{
  "cond_dropout": 0.1,
  "num_experts": 64,
  "moe_every": 2,
  "patch_size": [4, 4],
  "residual_init": "scaled_by_depth",
  "adamw_lr_other_params": 0.0022,
  "epochs": 3.8
}
Rows from block 9 of a small class-conditioned image diffusion model, named by matrix and row number. Rows with one number within an expert belong to one neuron, the router's apart. Each number is 128 + 24 x the weight over its row's rms, rounded and kept within 0 to 255. All counts start at 0. Numbers have three digits each.
Before each expert's rows are labels from the 100 images, of 14976 (inputs lightly noised), where the router gives the expert most weight on average: "top examples" is what is common among them. Only what is clearly more common there than usual is listed. The data: scattered letters and digits in many colours.
# router: router (model.blocks.9.mlp.router.weight, 64x128, trained with AdamW), inputs 0-127
# up: expert up (model.blocks.9.mlp.up, 64x64x128), inputs 0-127
# down: expert down (model.blocks.9.mlp.down, 64x128x64, transposed), outputs 0-127

# expert 15
top examples: white; pink; yellow
router.15:119139100140208130160089141150097122141101082106109152148119163126164123124164117096113167108108122138139110121103115132115117121154131132089123123162132172147142151155147091129153117111113133129116112113133104104110096095121133132133115140161101082144114162151149118151122098160101159131171094136114107090155171121094172082121105113135139142110130144075150157123109158102103127116112
up.0:158197141144118124116140114102142120142118127102108141135132055116119106130136103122132113124107132128161135131137167120171116129114102089121122116121102133123115114083114134092136070129156140109155135149114114100145139125128155142148120095159139136086136189100102142148149132135117151172126104116158125133135144109098125105100142129176133152198145110108086087129146097116146114185100
down.0:133094079128113150161121138134111152119087116156120154077144124152127096127132141137098103145110157137130117115147168107137154153110123124150135110160128149096152128126143131119110151129109116196135140044131133106094137145163126141137140140098103063156138142116118143114128100167121135116127144131154107094115180142121117136108093115098147112103104179118137156152140146078156131117084
up.1:162157139087141118165131089134133102154139172156115106126123141105146148083153165100091157141145109119154101079147144140104164089126111156168145133078122134124115164171084151167109167155144089129149123102130079149137140115110119117109168125149132114121113104105091120093128139098173117146115117122111101132098125116158152113131112115106150110141135135136107145098100160152168129146135
down.1:168109138121145078141118110169131109138136114125102090183119133146122142149112105129144102117124139117152152128137155130152112093143097156098110144146103126126137146057107109126078164110098117168096110101098090101129149164136121135106126110154136095077112137145121177094087114107122096148118125157118141106111164090170118135135106140126153101107155127131114112125171111119170130150099
up.2:134142123109123123152114152130066137113093173149119176102160113128169116108101160112148143164080110172117097117092128124115150140082149126099150132156165157119145140158114131138108145145094144107188116107129134113108110091102134115101140118142131063137170128130116111137121115173157105135136146087134127081149152182135126120143145139103136122183117120141110121110119120145139152140139
down.2:127104162137138137103133151134087087107187120096134155131101132120090147137111138134141142134107130090143152105173133123207116137107132148114132155130110140115115136094120070152123150129142141130102084164135139141138126156120096108126120119133168116157129162123105181105093110105096105166115132116140103123149165113122122061117143130130116142175140157154104140085151087113105128127129
up.3:110122091116141110127124154160102140115151160091110158110141120118149137099117126120127137159127129136120123125117119142081128125134155111096141159144093088131105124132135117148109105107115154122169139128185123126149124101086109146108149125158110110105149068124118110187158144172143104103144150086101142102167123163129148116143158035186120125142133130119120166094125131111129151111133
down.3:121115131141108153121140100108144087168182121090147148179110137145111168121099134112101120150105113106129126133167124133204127110129134148121119136116135125108136119143121106154127153094143156098150070164111163148129155090095109075162123083150164145115120119135139122098126112117085122169085120104131111126134126126124135088143164125132125134116117101104158131078127134095090151118150
up.4:145147115138133156107132158111127099130096116092132142114117122124090097111141097151151139079168112179131142130102146127165145141144121072113158159108091118128153151156138136120106094142131157122096128119076111135138134096123125123133105054129163163162132151138116139133132139091128174141114113121132115120108104111143089138138125152104147158152123184108134098072162109152142176121133
down.4:107123143096126123116161115071096108082093161127165147083098154120108127117108130098159112118100135137137128136145169155134138121130096122162120151105133136082082138140172126127124093140145136120157125116128138111156100139179109128129141126150153115191142159129094134089147120132096146116119153112133098147141164137116122109114115156107136133132167180116165110100144175115129105112191
up.5:137119111139130138118165137132140084179116100158109087133149195161085138132103123134132055079100140118154128133152098114150120094108119122181136134080146100136117074084125118093115130136147115102125141150168115166159122134163135157151108118164157134162135117126152129118131124168163107141101150124096111170101134130145092130146145106130108120129150118137139113114136124137143110145101
down.5:093111121146159130092128103110157096135159128095132098150106156077102086131156120137147151087087098121130111087128108108096125146140122132165147148139125126121136076153099113120099141149159166144145170137139119096131151115120133135136107112144144164125146144140131089144091143116066158162149137112170141151154137166157147126145118119138124096117097085119125101127106130181145102108173
up.6:123126095168144142126164138130097134104128142090168152134118129173142131129097121121129116149166103115146067145137114103152128128136137102107130114107088119157128089156104140127152100129130137133134114123143137136115107119118162148105138131132121135104132114128168114140182150110153158077103098100158157150167120070092087113187138079133094152071157130106113095167116130119115116134141
down.6:090212104139101176093129120111159132147075088130129081144148134127146143151146124088124098072148111120105122157083117125116121123137115101158127116108112107132131128143129153125149131122102150132161122126095120126106102095101123146139132150120153143058169089139147098154132116131115169099112117116131096103127115150138155131120134133113142126138125091102086140143098168129109169152147
up.7:135162096148124144148146189125094109185117117088102152136087163128160128112153150139102096140115157163132100130099108138083120125143142099129163106150181173123108125092118118122155088168109129109153175114163124093171141126132130138095109118117138147134150086138103094099107114182117135110102126124134122165147112112135167118115121097125141095130145123122111142117117125100130133172121
down.7:124099090140105167100130090149130110113163117121134084152121094122131118132123140187115148156134122095194149130121121141140104141111151144138143111139121100113120157062097139105103118138136131122098099153144108121146143129098081108115119167170140110107114122121160167149143156121127095111144093165141162070161100096144167153127143111141111156139132149128172151125165155130106136122118
up.8:107085084158113159156123177137102121141098149103143148115156114132120098080137164109133098151140122125098143118117145128145115126115143100116161146148126119110110136133143119162131134139082132164123153148155114070124131064121148142064101181118125125077130108110159142118108118128142127138101179113155137141129122170107122141162149164166123119164130080148168131120148127124121126142102
down.8:141121136127115103108148115096090134140147141121157099116113139115123076101129107166162155133139116112150131170078107128097124152142154099153170139096165106145115165069120133117152090149126133117129124159120128122144114161124100081168114158086128155173147185127105170151124131106150119153121107136099152141099109125124165129101113092154099143154114123140181134126129140110100154153137
up.9:146141144166139129128136159136091108149142125133111124115099145168085141083163137136119123122139133107094114100157145143075130108131107079108120130076150140131126145124156103146130104146146111141137161124094098112137153118130173136058131168105152131122122108120175090067166142135141162116120144144172137146141129120092128151108125116116121135115099108112110164137163140138060115151103
down.9:121158130099127142110149118098171136093143099140116075120128093103134125124137131103096142161198114116087133115057106124112132128127133122151148095128138122159143110139097162101130138127158121123115170123064111133094096095128114111140124171103144134085147145142160100107121149126154121087192115157126137101115079111135151149135150138132102101137123122149148136125129131166121104135159
up.10:139124150095147162123135151169145144130111126154136162104122142183129123132092077062122164130128145144113141129140107161123130100109132141091147138141136124134143093142105122124121098137142132093131109138118150117136138129069105063144137186123145124131113132122099122102156134155156128123160185093072145133131142170108119083179122129121126146126150156115136117095110114173114089143114
down.10:112144116145128159092136110120149123133136121133091108116122159137128121120144193171151067102117140143123134176092147111103104183135189107154123151160115116112101113127152153136131160207130137143094117098091149133096136151120126145128106124105119100182146106130130090139108101115112138081123108106114105156135148105137142136107128139095129088125143128129096114150124100152168127111135
up.11:137142137155126127115152130101143119167136133094080157114098151142132106139149114175126103166111159136122096128110130090096164112135127164169150127067155135109117124130106158125131097159149128127149169130159147062134141138126135134085085097117173157129098154101142109156133134129156166111175122153137140111102143129123130123150130177121122121078131135107098089089117115104091135124128
down.11:126148088118140135138149177150131082143142093142151074222140076117126119129129131097152153114138118125107122143131127134141139163143126153122127109145128108138103108142112118129109142095119148079134122109115136125106100091139129088129153133151106125073136080153156117100143145136117109143147104108128153163164103098104117162157116131169136147108135102106128179131114106071132133145102

# expert 4
top examples: purple; blue; count: six; the character O
router.4:138084101134116177108143099113121109160140122099134131152111124148130155126163123157097123141137124122147093136136097075082129156110129138159116120146134128108107083103143126121149118123137130127160137136088107153102152100094117088168140088154139165089152121144152095113143139157096128094138106068126128094101128155147161152157181155128115134158108127105137154161112159170113161111154
up.0:114153116123124163152139099137107168116135117145122147143160089119100140141172148099159107133115119126100117134204118130116064102162118118139130103122149158120119158118114120136116161084084127119064106122151084178121133172103108108133116172140122140127119135162132154128136126129134154140173147098092127098096122114159112102146113112126124117082145122127167104158119151147119169131109
down.0:120157125130155100108127125169104117127144117065140139154098115152118101147125112145136126160133137107130135107143141134161046108143140134106121117107122114144126145056131116154109122103113117071150104119126077107144103170101099093091181139120130138136155170143121123107124107135107099110163139133151130104076102136131113129151130149145147167150127124127133178158162142110118162114112
up.1:128119140118137172106150119150124114100151141150135078147093139126155133145115148115070142126142123135170174110183129170143095113153127147171109143161075095140076139167113121130125149102107163141135112171117121104130127115122091127135111154135146154094128122117141120161125107156114141134122142113098142138160106120129078127167163111137097110086125116089150105105121065106142137108141
down.1:115155093165113125172120143101115130188132138116139152100132097114111115091129117097147118114081121099103077130114131101150131145148133129113172145145143139123109109140146153123115166099158100083169160111153163143100139113148178131135188119134115112137137104107134089122100108127157136129144148131157114144077151164136099141136132138147163098163104106144074136166144104125144143122103
up.2:134061127128142154119121131151092105060159129147129093126133109170119134153120156110108132144144159096110130135168112121135103145155142139113138130114102089149082104137143127146129132132122159105117092149134140125148119129053096124088084190119135149141134132149137126106170112134130110122160121109107137144163128057114140088140140140167133147089114131139168169125119131114136121115138
down.2:101165117127113097113085118087173104170137143106125130149146107158137132086138087146107116112089129105095149134118135144159145173127130138131117148096096147127117147124129110153114119101137112144143116103140112153164123139102140115192127110131153109102134197117117065105106162125118095130083144114157129149122102148135126159109159153092167134133149113160103094103129113152130113173147
up.3:122112072139130095150168159091109133143144119130112143149106145112113101095130115157135131126095123110159137113111148128116094147147147171162106177101114131127075142066125143106132120124113161161132094115161122150147127142182134123159123123114134143155114128145114153130142086103166174090139089117101105129124086136163089143131166148148146135110150139117140136128134112089138130088070
down.3:122125126083090158116147108140148133123164140119135095107139140128155132092103111155101141144183094142177131096081111132111156146092123082113127187134144151143130122111144125108094118153139149111129108124123104133127152113169128067139094107151144134117137172187100149135113118121147146151157157111128149161159109158136104104112105134119127091156129082100121145125120166135122107097165
up.4:148137132140127078160113148081155135108107109181142085117111131133104148098143137129127111114139117120140108154116109102099136122144124104121141072121143141136083120175121134105163087157155128108103126143128106173113127127151103122146125139130132166117123080088153133167103131078121089139086135130164155147097148108146143162066138141115155154127131119152125068154162102129155131132135
down.4:163111149095119159117124095123137117089152138182161109089114101103075144152107141111145151128149092136149169163094133133121127097107144108151117106140101120084176150119142110101129092106173118130095160186158136131119161142161089128140159128136147155114116130100144163143103164107131080126116137128156142117163127137130108114156103121163132141169090151133136105159133128127151151124117
up.5:108115162109121126123150122150135097104165099129111122107126142129146099100131146126117152145141153142128134079152119129159143109160100154144176156055132111122121106155087125090140134146134140057126095132128122149147097117126096136146096169120152141154128128162099127169149124144139156129143122108166143165150148089130078114173161129087141121142124145167135100118114100133136103093170
down.5:112146168102109107130121178128128111128159105113129138121121123145143084084134159102129095123097150109137114128110107146150128131131131112102169176128124098126099129161124157113108111142150085095097109106139171145191097129152101151135073114111151111149160108127116148178127132086161165188122129119126145133122148137136113126123184111100137100122167145114104121107140125119155079134148
up.6:120154110140126150128087123106134099146128111140200128145166135134118116150147169127126130128145098103098115112120121139111125115183144130146101192096091134120110145135149140158128164128115128118160068116082130133116097099117100121166132177128127145138125164122144090146138134143174114138101114122126147147136097123118114176098106131088125150110121085123170173147106114097178111107122
down.6:140118132135104165136146075122115109148120165105104158128102142123154149101100101168069129131107120159168120138121140118129105116123114111139157110135101129140135147130145182166124127131130117094160117165118077090083135086123107149131143131142151156141117112100133084172167153159109131119115144118135139096115105175114122130157182146099135130122086083107169124138098144147087137117135
up.7:165092147148135117140145184088107116178106126112159175100129095130080157102125118134130107119139133123121138104125133097121088139120127123097079109126127157132133148115188140187134132156100133130132150106109100091105118153103124100106124119128122121131093105141118100097115143116144163104135174129163095143171150156121134127133128145138161126170111102132133146170130191122108133132086
down.7:122134138111105121132095138147120108113127129122102125157138156124150134134143185160155111120084144127127114123181116159156130125125131155152126124099139125159119170144096162127094171110111139137112108115125156115166143122140170112125116153169161087167148147146134167142112097138169095135153089163135158129135160104143167114107127121108079118123158159131159104100133053110122083107126
up.8:133162115141104130111127161100133155094167157120153132128142145164116100134133136120071149125144129141129147136153119138112146125131148079141139179097137118131105102129140143140138119157105133133179099150105123120097144129137131089157149168100155153142084163097135093112136134132104161093109141133116142126129111149118086070124111173128156141117124127141175116123146061066104122103094
down.8:110120098179120137121112106136079108132065134138140147152123183147146110164143102135100119098154128101119082116172128112131152150128123133123132135147174156152100122120101133183120118157103124131184109116163149132138121127129169105168155121146104110182080105170136128132148139155083097124139118130130106120095114145105118108092111120125150133119091133157145097133108144118104146124166
up.9:126135147124132131136126118129080172131100134155118168106140123147152082209094088124125121138140158099134153132144094095136122165093131119121162096126144165118097151167128101145120101119104128129152107155198124102119119097132135108140090133144144076134083124107156145171144142138129121099163155142101087132121150143145126138148117163119115120162110136149100119161129126109103155093121
down.9:101109113122145113108158117134105104104139132114105106118085137154127106086144111173115156102095144100159118151108148115122124190146135088124160153129132111113078146099101137156126129076121126112140121140166103103137084140120130103143125146129114148160119133178110098121137150142111167131154109161128130175175115115140147080152136113164126153170161171159131162116108113104107123103155
up.10:102140058154125112111145083134120143126166112132132097139139116103130130114137174102140165112156141090140158138135141159133120109137123105113103106102155094112093135121135091132104173135105150093123084127106130176104144109114089113154086169133114141127168158144150145121148140112120183110150145140115103103138128133136101165178098111107126115141172165108145162110131170112134117106156
down.10:121135106125143150119114092129143134133112130166128133094169130131166141137115120125182132108135136171130116128116096108159153166095130133121196133130158128112130198105125156148100107157140101116111053088144091150146103105109130143136124122155165064125148105149130109126149143140164097113150141121149136117120158120130119164094118123098147115102130132150152122182127154110113138137172
up.11:121172151155120094136138134103095161127109149155175115115167136119164135133080141118147123145110133128120115098081133164109127163110132141095177143174116146107110107147150133133123116118118166126146088121112121110122124128083127108142101119161106079110127160112085143155145114139136110148148185119116148074155158099158130142122160143099126135101097095106102090116155109146141177122118
down.11:165123146115135119101151106109166155156121129113081133132126172174118116111091151120118071130177173163123126118071102080094095152134144124124090124117113105124114107115151139117156141137156121136161126136137072144129142145087121103115114135134150139140136170135096112120124112103125164121138095131097161070101121098185158127156146126112115125127115100112119151161107146130157110141131

# expert 22
top examples: white; yellow; pink
router.22:112172155106107099095172122120122179113140147160158108143158087151098112159121140124150087135119131148121132111082137103123131145129147146131095154105139109089124101088110171139121169143096106090117166104125145106104127157132116116128130174122118135080112104151123120107115142100159110132174156158138163181131124150135132188137098150138106120169119099142107101143141101107103129121132
up.2:113128087147119135148101115180096136144127140148143101139115092112144158087136095195133153112093118106126086114175144142145149119171144120140106126141153096157128095041125129125142111092117110167138111120125103116131135115158147138125151107141089119095149131128136137161097126127076118175136121117107129164124148139143112156110115093174112155136128080155136113123136147119139110137103
down.2:133128129135125134115141172150124111195092114103137104146132130136122115164144138132079115136135133081134082100101080123092123127123135121124113097114119119166111127116115131118150136142096156134156137130108143090142099104111156127130161139156174155079122120138142107156098121114113156123126084112114144082135102187164161121135162144139128114140137088122093129087150051122107101128122
up.3:148147111130115153107140119089102146115113123149151165141112138140096121182101133140102100142120117095139121179164117128099116148115134117094132131149111181126097100178147091125153134111123169107109126144173143148058112118110149124117122157149103134119137133158153146135145112124116130121120147059115144134102139143131089157112097103122155125126131135127126117167119095142166072067152
down.3:126125125128113122078114161146124169136131136111111146095132142090099120130101137112158126124127118131132150147067155098117134184122179104118095111157093121133125074113137178129140153167140140151102136149129132130098142129096137128145126127114103078133128127113155113160111117087132136146120155123114052083171110149150153110129130139108105142156126107116076114172120111160135159105100
up.4:144137125157085119131129142107148123140160108131149149098095128137181151102140146122134157086148157104108108166196116155143118126074143136148146116125113134122121092119201123132149122139139145125125079150128110101140065111104152174136103109133150109123127139113125126175094125139089123152112121104154095170090099147094099144125150109113145148122135154147176136145113136140130125113117
down.4:128173089143126145171096159110131138123092156131143158105106123150140096134138133130129128128161104149130145129128154102139077133101108097115158135146136141124129140129089132131166149131141166108137108103075125162116167135139131113113134169151113119154184104133117098146142056102150091095110157123105132148122104127086145120089140173105162095125183127145133141135101147138097118091144
up.5:121110150106127129147108117155158121108118157103133078116115103095073121090094140120147158128144132124149104138091147155133118178160129168146119162146095144124132142099095117140101108100113139114125093167127120100117093168128088151145128125160127105189143109099113151149118110106178114121141163137116126092067170143127151104160142157139131106150169148134142133130106129115176138127139
down.5:127089116085143116150114113145123151107160161162126119157107144145145107134140132142127126132112136155146142133156122155141175144146133120124151128154085147088078170114100131109115096083101125145115093111127135104143150130138112108161122131122152129137166176091149146158085177076158125128105171149129091148121191147127132105124129188108142132137122144131117090150125138075129122109146
up.6:113142143113138081143123151121105119100154139103153147109183101171146133133106095133151136120096139128120075153121120195139097115104133177134092150147064148135119102108182139104126121117105126142127161161093176123119094111138125148134115139129135155071125127113133154120161154127169145127136094126143120144139109121107124115124137167126114163087135129092115135141107145162114116076114
down.6:116145118133129165113153095147122116109085116141123099130119148116155136132114112100114133150153172140122132106087101112076100144135163127146138127137124125088131109148108121108147143100125177099129126121155056104111103094118111122103109182189154142073108149106121127146105139110143137080179130133130158145141141123157153137124114134126117125140126105132130176153165147119058117108141
up.7:105133139142141079118125115144127151118119053146115130133107138168094125071135160143188126128112161139083105080145135093124119120106148136078150105090131115124163135127138148169132129158131114123136135109121139134168122151140160147120099117110104089178133173152111121133106108146152147117154107153149150114091107132137164176104121146107151113099137103125165142116133137112091165134119
down.7:111122107132091124146109149099096105117115089123154121134105164148124128127166145154158146100119163111108126150128132160141138147100131121126180145124144119166100151122137108199089112150080090081132076099104124155139136096136138132172140124105124156136156134159135081116129125155134088125135155121148086148111175104104099179152163128100166129106099121142136112156133143135132133128131
up.8:122124121132099113109114178139073129099083087096120178130130171134104113124147135150124106151153149122091159168166109114147112154157146115124116142134134115156100116121160116121150139129141140103095150162162129136141129082102132126144122124142076117158150113127132122154123107107129111122130138079136132121152096190081134119107149146114129163151158117104146100140090089161149111127188
down.8:099113143104146139141109165181101153101112119131117165133127159142112122116136122117108127136112136157121148133150150117097122158155154127113139101136068103145070111170160132160119085152139082100128119157137170151101126134144119159136157134148109089197122095129124095182145136104136116124126140104120116121170100141122141097147161158120089133116148135132091125121103085144164141153149
up.9:157153171128135108120131115134093142072145122096147107120090107143108161120180149108123153103122137083112151137141147138175154163115142121137124152088079140147063102124155114153122123121115114143122137136088129100095162115118097118121128132086134161104153155102119107119099106093140100142168129130121140131158128162137107148129113159126124151157143160104121146130156143107063133141080
down.9:170103159100095096122097132131134147109129098082153131146112082147139106095130134134135101137144103115089115080123149149127154134134163128116125137134098139125167123144140135123186099102090123123148134120114161105130118160162130146096105130094135146139180128130146124093093086118127164162093128150162138119128138082149113143095140138115127155113140136104117124130202162121126142135193
up.10:112166147122131123095125133115142145144157143112116108144084101098165144110097150124127092135147126146158144133108104126095152121141139141147147135127139124133092160083105126106146081137141151135099075121132109132145157156133104110141098112134168107149149167118119115107112134078139100126191145170103130074130147111164171134147148119128071141116099118138088129151111129135062147165139
down.10:134141102123174144118181131109092128148108099159158134153109130115149144068100108169138130114128119132172122107139133156136125132126128150120141130147125147140081175101162108168133093138130122162171097092124098109136098112167090131117129087130088122094140143145102112116119129122127145083159154093134115135158131160119107135096139112131179105120091196121117111120126156113134127166136
up.11:129120142177127123133113119134130112128092102171136147105114118107161120138111097149109163131071131113128096149171124090129074135113126116131135158166157153139106116097124133158120092121132096134116144101127126121131132142107152131125149126144133094061126156134101100182158106178158115132118093155138128110130151133126132168135153185170135139109132090122163137122122166133192131104096
down.11:132127144139122162114109155133166154139165113120128100150114175121124108122177099162134190133128138112129118145142101189125116117094099115126123129122139137112108162116075132120108148142156117097150116164118132128148111109113168109154150111141128097113100053106146147140152125144167137140110100175094138162106109101149161090146109100140111170144149101125162101111115102170132126131135
up.12:149106149071128099131130136158158159117146166135082150114153131151125114129086103104157102148105112115128115127116097118039066115117163110132131165130097138109153140165120118110133102129122135147131171146088151149102114167099123154098122138175162149111129137128159130157129114165167136121136149115129123099137112123141118091138135166126137148136163116128101130151116162146117139076119
down.12:126137172125138169122122162157115130132166144065106106125145097126151104141108148118070133167161122151132146130075090097098107130079125111114100102111134131163125113146110150089139087088116144117134139124144093142119110110127149107182124127121128105095100156141093124160157140135105105111157111092137127133152091116166119109138157114143096108141111110087132124135154126133093176124101
up.13:114104083119138107134139131139127088138146119127113111088110115175101160098103113123145179093143159145158169099153169087141120139055141092118095130115123151164107110117124135112147111154151095134122119119126125146103099187134127133112157108135095172127131148089125131160158146166121168162119140106094117126127115117119138122110145087130115160157125117166162125107160113115107156104111
down.13:118110141145107162149085128137087125157134127123092135135128139118183151104128126110117129139136125166135143145104112131170139143150139119118097119113130110131162181132123085121130147127105129142142113090150115151067146124112117161210069144050118134149162159149155120134110114156103108134148105156152114127101167117126151106134158169112148094101114135155130121131108113105133160115134

# expert 41
top examples: green; count: six; brown
router.41:101156172128126088121153123171106105136131117140096108115136125140112103170087156094159141129109147158128166130134120161187125099154153111107138114081127112135171168155115127114133141140112140111103138125166146096156116137126127164094097180112101093146123144123099117164120130137112121175113122172145142126154117094099079130109089100121141134089124126136112136114113085101144107134085
up.0:130128047144131109141106090135155155097183136162091176133115083158126151150126152115111123085116144149085162148167125107104155117115154133147145157134112132128119079109144077142169129126109083117142107147154107148149143115116133117147128113122123100149138141103105093146117147133102118085098132149147123111098137198112122084129136139145128112101132148126147136157105151150124137124124
down.0:147141112125164156111154144124104127094088110154149105094118111107095123144099124100181108129125128130106154164129113132119124137131096138162139168121120103167124153147113151128151114121148109123150121117133100076124096124108135137119126144109131086117132159107143160143127095118192108125132158144106083110115156149152108103151152115125099130066139111131073096157127106142199113165159
up.1:132172118157142115157130088150137171128134117083155138112118144114103111126183107137152139148115155126094139077143160128157106095134104117084152154141151131124146177094109120143094092150112125167129137087114106082130148156147153142103135141120095143116115161159088137106154154159163120117142149104134135123100138158123122127108081121121146108120117135155068090115138177137118147136101
down.1:119115107156104104125123116151193120149148117160116144107150098154123085146119153105155107118086138141101123160162121125154138117149165169160158141103133087085118140149114095143128179123120134121107108113138158162139152134087120119108109157166133173136121130127128158158115134132154132144105136111143124138144110143153090123158167125127137119125122123107093172168061111106176098100104
up.2:147124147137119148125107108101114141122076144117147148137097166176171159134118112130135122142117167120090121145069148107139075101114114077103129143128173097132142099125139130138127133171145116151146131127130147139152132113114106112094177126108161154096113113141141113108138135101149135153086076104147114158146131181126143112097110191123139099112114079127149145138107169142112116129106
down.2:129107133118092142132142150135132159114131119083105134148102150131105076115141162110113104167103156132118126115150146093142124144115149090152144128133132118141165120143069157126113155093109129091118093083111170161107165127193134113146130111110149143132105129186131140126073129148146142161159111128122139145139126084117145111121116061147094142132118157114151122098131123075156128113132
up.3:097094118128123149089109084112137118099159122106117097122073114137161130135177126139124158187135111111125151148131137130144133150149136141160100135143101129116093124130116121120132115138142163172121108137113095159160120156101119134119117147146109153092118109139112089086144159145088148130133097075118168112115083155145109127160135147157117125103152167106139125110135084165114121147199
down.3:150088176118143130080140158136109124128129136125134155168165134141108141135128149146135143138145116143126127136126135130122121065118163155119126128089146121121167130098122117134116121121113167120104125151153120145124119120148095125128129110101163139079099129107119161168113124132105110139090101110191143154146098093136139093105125089149157175135128130113138145120131127090118132058038
up.4:125143130126108153127077141154095145094127158137154080136129124106151139106150117177140149114088127116086107116139096115087139146117170113119108109106110135108153138162113106115137154140130119139111115113157190142132127139114164128097137149117168074066160097130169128136101109107155126107115132105111144145142153172153141090138178160121130115109125115123103124131148149195105133123131
down.4:106130102151142123124128136088135150167126154115100118159134116099122115102139117106112133145136134077171110105126146102138122158128113091139069110147149095115132102115134133147089165112145113110095117127120116114068163155123098114149143090091145122181156109143131097092130112113096139134192147132139088126120103114132139115140124116147138131113128162124169155145134145134100181201113
up.5:153166153135142147083123158120152122117058120110190149131146140139134126145124147092092139107153161107131118144111125105117099142123125133073092112152080174117149137184136134141102173140115112167084114122110108117095165080141127114124132139114126122118079103118151130125165142122144132116135140081125132100138124153116121098164072165138131138131140131126092155151135113105138129141107
down.5:076114094124139151133156148167108114114103140096084152143104106177123139083107137161107122126113171147125122132162134156105109149139160126109141135104151108145134152158117140157112134136119128107182135135159114104134154075147120128122156118127091119154131116126160064105163159152114127104132105139165177135146117160111138122164130086130141140155143156131134099118145122133161095071095
up.6:106118102096109140124127098125183130134157126108132159137126093166109134097121114159152102115122150093148125147171127110133083085137133149158079114105164081128165144123112107131127115139112128126092116152182108162139117129124120152125110142113138143103143135101160133060168140087113151119172110081146116132118146187131111120152159133157127133127140098157133124167113133123156103114168
down.6:068176152121106120146136135127121132100180139078168122170127115134111101128126147125121121109067116107140132115154123155147094147125103132121162118147162145129109152157149150145134175137119133128135147122111177088117117121141163144148162157120157136200202128127163123132163152137140146154138103110081116118132157136089147144116136124110128105167119165138124138122144113143127110121101
up.7:116145167120163174095152089108130168156131178139139150165134113120130098075100104097117146124116124172159159111095099107088099084083134118107095120142094138103131149112144102129141134156117162135127119126120163147109093160104125105157101133116139076158120115129151176125133130127111151130135122128120127134147117139175154138106111150101121128108128115132093169156155172141097111123160
down.7:117122130099127109143147128163120138141161144130132111139128143111123096109159141157159187162087170133126156137140102088153139125099132110125132133133165141126125101145120155111122124130124148096139127110118066118109127145165141119103105086097102111156158125173083090151130129155146132176114075109138116120095080127105169132108129131139112149070129146163153138153118121062112112111113
up.8:128047115133111079127150126102099135090121138165143126120082149146159106117138108157147141139162154172141127102128137141133111112097114095074097103108134132135161153115158127128127109171114160144113156161102105105139119201113138125124096097108090103102174093114124130112112134111139166121133146137150142146130110158111163144114101121155126121135162152150119167134135147153121099133113
down.8:161117155107154100148139124132125123133145121155106162109133132127141111179135105113183157104069119146124136135089117122162122072085136085146166134110081141110123124111154116160120087113144122095113131143130126140117119122111133075081135174160156156141130149156133138147127150144140106124115116160151111145139150079111175118122150130122141174116097091153159121092135138104096156134104
up.9:137153144138105140125113067099140143133142106163137148137123136096107131105156153157117130118134128099125104112101120170124118125129148186117125124112143143110102143155142108158125109124110111121137131152186150160108122106169141173138116112146161095120130136124158129112161100150091150142185106134113109069110161151122134171138151107136126120111110120064133106058131169082108124131135
down.9:105136136166151183158148122121140103144164171124098109152136073122141134148145174117112154124144133149117119124151160117144116118103137135115159092114147077097130140182129149148134115118129093105113163139106153150122166163126101127088116126175151147115122114131147100148146165161128128141102176124132160104116132118138130149109164093166135091144147153111137131153183148107186139129127
up.10:148139171131123109135131158062203114130096122170129123110123113115131114128128105089154134096138132114141099157098091094102168123152137102128128145119138148120168146118118140145137111150150119099106135147114132087120109133157152149151142137116178152087105144106172100151134151134099085121082140145155128141152133133131134138079130143111110141142096121142096085156088136167095126156100
down.10:161086139106094116104116130155104125114128107157129082111135143098120134153112096148086129108155128102128154140116132110149145132080117098113122138134122197170163098144161093098160127128164161156127170170105139144108125114151096177129094102111100143110131071148126139070101119123116141134128132116137124138155153126122159062103106126156125109139109141135116130129106149141127119093143
up.11:143156150116136106136138133065165135125141133119147155136137092097125138090132124105126168117133103156171105151105141165110158109115131147101131166131121096135132147156115125143131161118111126128158079124149112142131100130158123142169122101124129136116147111115111165085143140165153142148116125083127132075072106166093083173125149129097135142069100117109126133110136166156155098153098
down.11:163147155077131125143159130100151141128106120099164097172112114164119108139121123107135108170161077158127109133095144117129113101123099132140165117116126142132127147133122173114128128140163097127173171089100115102109110108188085153114127107133125129107113076111106113134151119101117150148124107133122158120089114116114116152134155108168132091074133095106145110151131179120159132133155